A small segmentation model, trained from scratch.
Data: trained on rendered rooms with furniture, 13.2 epochs.
Rows from block 3 of a small segmentation model, named by matrix and row number. Rows with one number belong to one channel. Each number is 500 + 40 x the weight over its row's rms, rounded and kept within 0 to 999. All counts start at 0. Numbers have three digits each.
Before each channel's rows are labels from the 100 images, of 14976, where the channel reaches its highest value: "place" is the part of the image that holds the peak. Only what is clearly more common there than usual is listed. The data: rendered rooms with furniture.
# convs0: first 3x3 conv (model.enc.1.0.convs.0.weight, 96x96x3x3, each kernel summed), inputs 48-95
# convs1: second 3x3 conv (model.enc.1.0.convs.1.weight, 96x96x3x3, transposed, each kernel summed), outputs 48-95

place: bottom left
convs0.1:513481517539514492501559477459442475587501564483466499511513582507537434582522484435470461510478412435498429518483482534456598496465472438468495
convs1.1:529525466529502510518441547517523480409473431451465482438453483519498512369484542494479536498524547575548512545461521440493372502503527533544453

place: bottom centre; bottom right
convs0.61:529540521393451513554449482477537471579513516462448486490516449515403450447520437503487574474447462439438466478517490532498569439466459474416466
convs1.61:481490447516493424437588582486472578410456498448540461478522514504535461514469524511540393479519467517530483568500494555447400521514459563493513

place: top left
convs0.88:422475500479528439521547497523558457569472538524501465509528550516472524526520424467441454476569454455505486470471435500459471497521491555533418
convs1.88:549572488524563495440492450495461509517445514556530502511471492431519500454552560477444544523543538590488517545566524458477462518527460421460477

place: bottom right
convs0.63:521563462474491514482538493495500542529513418515499535488513450518528543572499493504501442468520493557487496474478527593526702481461452483475435
convs1.63:477499473560558493491486535505494471503429465462465459510523483568478500428475518440496511519459454463439456538476469473455452447445503534567494

place: middle left; middle right
convs0.16:506442616526620462487529508505577425457506443466461482486491436519548568464441522514525468453553488446466506452500494495500512526495451531503485
convs1.16:517487419465481506478406419489401577451515515531583412544526511439479505521524513535433612525435488532549472590539483455504491529486493460482535

place: bottom left
convs0.73:448477472508559467434446465443492429488514482508491519559493501533578553516496519532476459467425508493463494554506527486502460440474447459434459
convs1.73:482523487485468504468513446513554535509418469479534461416478503462488482516486475443496550482498546469516503542463477507496450451477516505473547

place: centre; middle right
convs0.95:501518517526521524471507520537426529476497562451478516508493545485517463502484437512568475500631553415523500438573516558526501554569478476570553
convs1.95:574507468514526496519457486458505490544495512540561532523507490467493513499486560473511483440474460593446508558459456523515506512457520482462480

place: bottom right
convs0.70:468499466488460555483466442517408459504507441453476416487499400527489501457503495518399560458461462422478468424530536520488490434465487494503470
convs1.70:455506552519450443445549555446632540565447466449529480496468474494542445483451502470486407485485519513474511640508454529515559476526489503501482

place: middle left; middle right
convs0.22:480455522602489512519487560522543469567520515504494522503492436492553540465449527515457495536473562458492570473478537493548577531460479520448480
convs1.22:465552458431462494483500480460486467419485417501521441477506492459447448461545491523481501388510436502480490570494493448526393480444533456414528

place: middle right; centre
convs0.92:515583462539539497489501552530525526500566569542534573472546495490491539564546485557532566558560521507497516535496482527521516522520557518594571
convs1.92:502514551477495455476538508455494436504473391487465492516476472464509420459399511480510391488476456473468517529483528506500453505507434480425447

place: middle right; top left
convs0.68:461421500492437465480431498517437446511494494442463503537483482479490461463474505482503524467512536442485484441468506463439517503459485507405406
convs1.68:491534488451510496453583533481594532482534457513547476455514487482526448559467489558489466459476457539488482558485495538513457503477555533473590

place: centre; middle right
convs0.71:464471506483552501433521530517461621494472510504460479509540523493465559505523461568579526495425514383477477481450511536496572509429503557522533
convs1.71:514482442489495483532529446495520423435473501449545518471463470560516481509437529522459450534507416569567495566492478541485388475505411480468432

place: middle left; middle right
convs0.87:524525443557467513458544446472471457457494555492452483482463457491557450510454539470446450568406496476490499468491485482467492524488488545484454
convs1.87:498473496454466486506401492548587498508573402507555442465556488516447482479517459513522516471479478525513494606483504577582431492485546496476522

place: top right
convs0.89:473527544536643512427514497584514528485475486512508518459484526530471584501483516554481546558628490441509502477522528502472512538505550520536474
convs1.89:506455499468433456433488498480517476493480530511515535516512432472479382501464491502425455492431540619468526510496515497458526420514398447481538

place: centre; middle left
convs0.74:512506528519502506508552537535731527497540476580506557507509547503505539562552507506529518580465554465516483469514528529524520477493474512480549
convs1.74:484540505473483491468501459447292461469464532448489436497491505474482442435480498512455467448476428500537549539488491484455473449518467468511440

place: middle left
convs0.56:417501452435499467546452509513576590545479453519528444453578436529545557473489514483432479419511416492474449456525481485491435489441498455473477
convs1.56:538431454494484501455509543426497500439413468468487494509436491490464441480565488494492436465480513536461522523485481479497436504505525485450473

place: centre
convs0.17:481459554463500539563549553461472481513525516481470537474494546494512522450558571466539572491499494456517515452441504496538516480439526515627447
convs1.17:497518542564542467434398411538495534453490503536490492482556461420491444512472493510417402492500571620492544549476540544499522457498480457485586

place: middle right; centre
convs0.60:464560520483483528502481511528472518494529522553506474533487549499493539568492506538487521537463514474491575523565502507522556536592519441616541
convs1.60:503454484489450480496487541483472465516468471492448527481485512444553454499481517498595460523444452584454474576537505500490493477430539503439497

place: top left
convs0.37:475505482482461463560441455469496536548451529519454474404440457526457496447508480491449493532525498477505535487474500510497460455473509555427529
convs1.37:528470446484530507508490522582546509491413469464562478494585516504501488474487438538528428481519475495491473546518481426505496520512531439493455

place: middle right
convs0.76:473513503608459536510506507500644501517457464536551461575552482500489471433463524489496473549544506481500460465497505475491523538451489444430506
convs1.76:500491456414476466451511447495365460525535466438469468524468499416466459463514506522477497452457528527488493556440404508474498480478538537510502

place: centre; middle right
convs0.27:484550428443522414507582476506494398442468526482515453429433471540487500501466483544430487418591516407530486483524481469447426544546520547510500
convs1.27:488442506504488499497383491459534553524590480571531469520581486486478515511542488496473514460496528628492480510542545551571601529506591473493519

place: top right
convs0.59:474399538523645471467561496504514458563488536461518497572485515483466544491456440514455469485516528457454514487502500513483475498451516470436516
convs1.59:486600427528433540484472461489488522407482454587506469527501502466455513453500490488495596510501501530483534490475514415476505478513443497463471

place: bottom left
convs0.15:553585526478537542466486478528455519608506517520475573517427537508545514509475561566505461439537454453511465480515599510542620500493476426483516
convs1.15:535442437512467471480544579421569515402438480430527464467479468592481456461466522459460512518523511446534472551496415482509427461462493526488464

place: top right
convs0.2:489521570437504497516482502509610468589458500552458497448472500472457571479459444471470592456474439498502488486511511508542550483500512491576495
convs1.2:445501480498467412487527457511422503446494591479511506501528483463519487567497544509526366497514558489489597576532525522524476473463442460463524

place: middle left; centre
convs0.6:529479456501609520497493475477541487440496483455513444514467563497490537513458491538469589503452546404471496508477481514430457487437500494438522
convs1.6:529457491489440492471505511476491508568560507503459487514533435475477468409557479477471432497485437546558441532538468475549525500512502487486453

place: middle right
convs0.42:433443516464467496518464480471564489586522501523489432525472419478520509485488491495561516533553502476436453468540486548464527521437489480471560
convs1.42:535536465474480465473538533511420509501442457436466518506537492473480460484463482445450449448462494484499480575437489473507524498479465465486449

place: middle right
convs0.8:463504532456441469585547449467539546450511493521491499517537524525539413433451499476505485494435564488518528482478432477545455441519485624464463
convs1.8:518539427509519547504462508618464475487404446452569486442480461434491498549495450521447468515517447519505502565537512543511493519464536452544459

place: centre
convs0.38:446449460518436498495474467463541574477496595476535544564529495451490561467487561526499463553527501535508463490538494512450548492486455468448494
convs1.38:528562489536484513529593568436510503521489463519470486409496503545562492567406459455486503537459509415460540597462515584555432519458537528480509

place: middle right
convs0.57:427491418478446515509508436484481461462496477507526504535490444499494507497471533502517495596586509516546486482488530537489492513475480595398440
convs1.57:580511511516520491487514506560470508469484480517524486478503492520466524504474455516470542523468532513475507538487506510470551509469422368531560

place: middle left
convs0.44:473542494582527518444489502516430457485471437456474460485521440458417500437536504488467519491518416456487531446525484524474490491491451487479507
convs1.44:530489478435450420476533531509622529566485481504602418529517433462488467473437519569491473456459542575504481560494442478507537481506537493485435

place: middle left; centre
convs0.93:506526477520474522563569485552408598521546518543473514493529531489471505570520576483475558509497566476495435462504495539517524432523497495568553
convs1.93:451509490511520456471401497476517461508498462475542520479441478530506407415490470499473387483473443586509500573511471471508428489512554525411454

place: middle left; middle right
convs0.91:468519556523493534508539530490435512562516483508516499541537458485492512498474597525504471518566596470490563476522558500517592557525468525524459
convs1.91:573503441438514461493433486470527511491467458525543461474515459480476468464510455490501473432490456508465438589496442493542427498460536483448537

place: bottom right; bottom left
convs0.43:446473407467480498494481494480487493633499451513517492491546490525512513489452523514481445450469508547485503498541535510425568506521509448420544
convs1.43:504525465500510442431504488445528567420474477410512425442521461564496486500538477477490539470519522438437474558505480527501419516473502555491460

place: middle right
convs0.18:570506561549577518512455534489484557561527504488478560489539477508538487531508538559498512563568505471503481463504510510562518532500522550439554
convs1.18:491529415468487475470475450454575516503450513469570497521472464493418504449475480496485462449506447567434548509473458484491417474488494470491511

place: top right
convs0.62:461509556449585514539534513584487444490495530512515521493461458518567582508471572500475482476614581486499494521554527495458521539458529523478541
convs1.62:504482439465437471488452451446553530472463519514468473486549517427459424470507443466442513485507463496502516495505502442574545479470522468503471

place: top centre
convs0.77:485500539516443524537484509513566551558499527546551476476515481458668554483488671513476443435473520470520489522480501496525504537491509472538535
convs1.77:491489438462460481468404455560540546453459455505467444457508454500421430512507434465450493495489510510455485526462491537517443483459577532466466

place: top centre
convs0.11:496497470462448519469495482511586468443527510592539514523548480481508466588518508531464474511485525519488507501466511523514485482472511433421595
convs1.11:479505501491540496502516581454424531472499426449495512493453484471458474495476496483504459475477437556479474556445473528496406505495488551471429

place: top left
convs0.30:522419512528493492550577499527478414491503461499480604490547538505536469530495520532501463443485452431535472530485533469496512544521486471409513
convs1.30:526615509543465542447422474450498554492536498506536430470448490469527490442485539421433543515504516542468486573520483524534461460493481500466446

place: bottom right; bottom left
convs0.51:485460416419523517492537513437389506470527544444489455516467429536590504537510489506485511542475416493464512470467481452443455492492495527452418
convs1.51:504484518512449503476480479543613504462405436512485528432486487522490496466434488529469596514523573529538472527546484472504481505516451490529528

place: middle right; bottom right
convs0.24:475416475502451418423492548475412452543475498453481483470485520487399442490536457440501522495542439454455464403549531484460466562546517475495509
convs1.24:505499468462526551508456428561540582493540494541509484480547464517465443510406511531529422467495478527504502588459444512553601413535485519516499

place: top right
convs0.23:522492461478575548514522569534492512556511556484473491459509520503534539512477468516538559498596488503550492452452476509540534538503552559548518
convs1.23:547455519496475508495522521448541493512456527537531576504559522492439489495443513537444446465499485524496484504597503493413475494482449412484419

place: middle left
convs0.46:528457462477526517465486520537512503464517537468546464486474541458505511424448440526548460432465517488476544472495451504493566536470543473597533
convs1.46:494528541494516490499494521462547516624503572520487529476545461412537486560545524463529446509520474512533457573565511512514450428515499516501462

place: bottom centre; bottom left
convs0.10:513456486493439491459413412464411455476477495435528523502488428509414479479488418537475512459436494547465507448493504514453505497450495470491472
convs1.10:519526472526500526491636602534647574514449456538481485485507451548520471497453484452465443494473492455513506564483491532524491482495501481485473

place: middle right; middle left
convs0.28:504539406529444491506506516538472542451480473490563410579500541491520420492522513503561523560464524449530468441484503532534430487439485495476544
convs1.28:437422500435515502478403465468517473556538458456463500460473488460497462528514460511451376464509491543462463617516510489541590448494544503453489

place: bottom centre
convs0.20:449519528459463504473560566527478488541550525537420476436551525489512469533476495564514463465441480457498462479438502529459671463465490480471493
convs1.20:523479467522517465502450516424493541439419460475515510521467494532481513423494512470477445504471492591514466586505551508488342455500503529544436

place: centre; middle left
convs0.14:508548444439452521530498491526573554484524538558526459515553545493473455503573500494572455454433499501497534488474479515506510483565489458527529
convs1.14:483491512481488517461495556473441432488488473428494527459421489413467490483483549510615493439491435514468457503465468512501465468434476503465462

place: middle right; centre
convs0.66:490515489420481457534532505565561516534513511563532507497562469454525494491498485503532458517599482568491520458532557519560448561477438498434510
convs1.66:521539452480497504471585506432443504451457491484443458521431509499480543506431452449398488487459507402514561546483512502508534472524495454525445

place: centre
convs0.79:476515489452416520567583448481446469433504500449434496529466570527578484491466584466554497413451449439465482465495500524485454465516472535513463
convs1.79:505458457499522508484314459539536551456537439515566468469513481461438447524534460511494500495494533554493462578489484510505477489495551521489513

place: bottom left
convs0.25:511474440471561435575458465494525580509516452534469427470515531518444500460459426486432424455480430459485466478445486507472428506479514437439593
convs1.25:495513450468474398458486489476498424415441525431539466495479480456492484448548461498466559478519462581493472511497475444438441486462469478491462

place: middle right; centre
convs0.5:483513528499405507480552533453545525549554423541514540489528590482558484482448558484496536483478505468493595448528558538470597545541519494466489
convs1.5:482501463509488498511427472515440471435464448508481390458521503531489471537516536487503490490489457534466439619466452478530446470465498543494538

place: centre
convs0.36:517526504487463509504534519474591450493544511481535448537527509515439497479577479488641552399450474499460549466450517541452529507476513527444500
convs1.36:526481449494480507455469485529405504427506500482513479451456469484509478568445478571460467548522400482520406606500459494472430506487477457495503

place: bottom right
convs0.80:468417526538486491451518487522432468478493497474445455504435406511475487476520466553525568473493485492445491379500496503489512428500475507521395
convs1.80:517496415493544534482390447512570495513477418471486448467582474463480489435504503503444480461472507464537502511534507469536583495533575505495498

place: top right
convs0.9:521429601536507480474518550502447493627477487513488553553501441458416501527436479497483531535524534467485521428442495541494548523491496524441463
convs1.9:553539432478545494478467465515465522320505457501474444504445508464513511513494544562521433528454438550513480586527482441475510501485482544483505

place: middle right
convs0.47:453394454462436510488459513513400368578471497428510494460468472529487469457448494471501456526609499549522505538484485462501455513452487538443461
convs1.47:516535529450510508452515466524613585436498482531544469522556441502492494526477451565474516504497502440485541481475515477492584516490506510520465

place: middle right; middle left
convs0.50:481532470536557514487508510476588479573416552466544474504463448462441464492495488428512408508483501407488530424481469511469489497444476476506533
convs1.50:495524357447446496482481473456476517390512460502459373494490477475454481463516433590482524509489468558459478540534518444501463457487537502486510

place: middle left
convs0.26:497486495550537484445547491455619499452491452496550495554523617501542547544499522446414420523455494430513510502497482509521530522530514487430455
convs1.26:512550481471489513446455452537424535403446508531481535504448479473445503500492531519617558483520499562523468583514458461466435435450474461491517

place: bottom right
convs0.3:513603568514431536466477503526513481627510542475462523501478461488486485481530468452523525482459456458507453513468555479492637462477502510445406
convs1.3:535486409537500463510533552471502551351413456483520482462505477556526483455455500541478498455484492514505488526480462552524383501460503507548481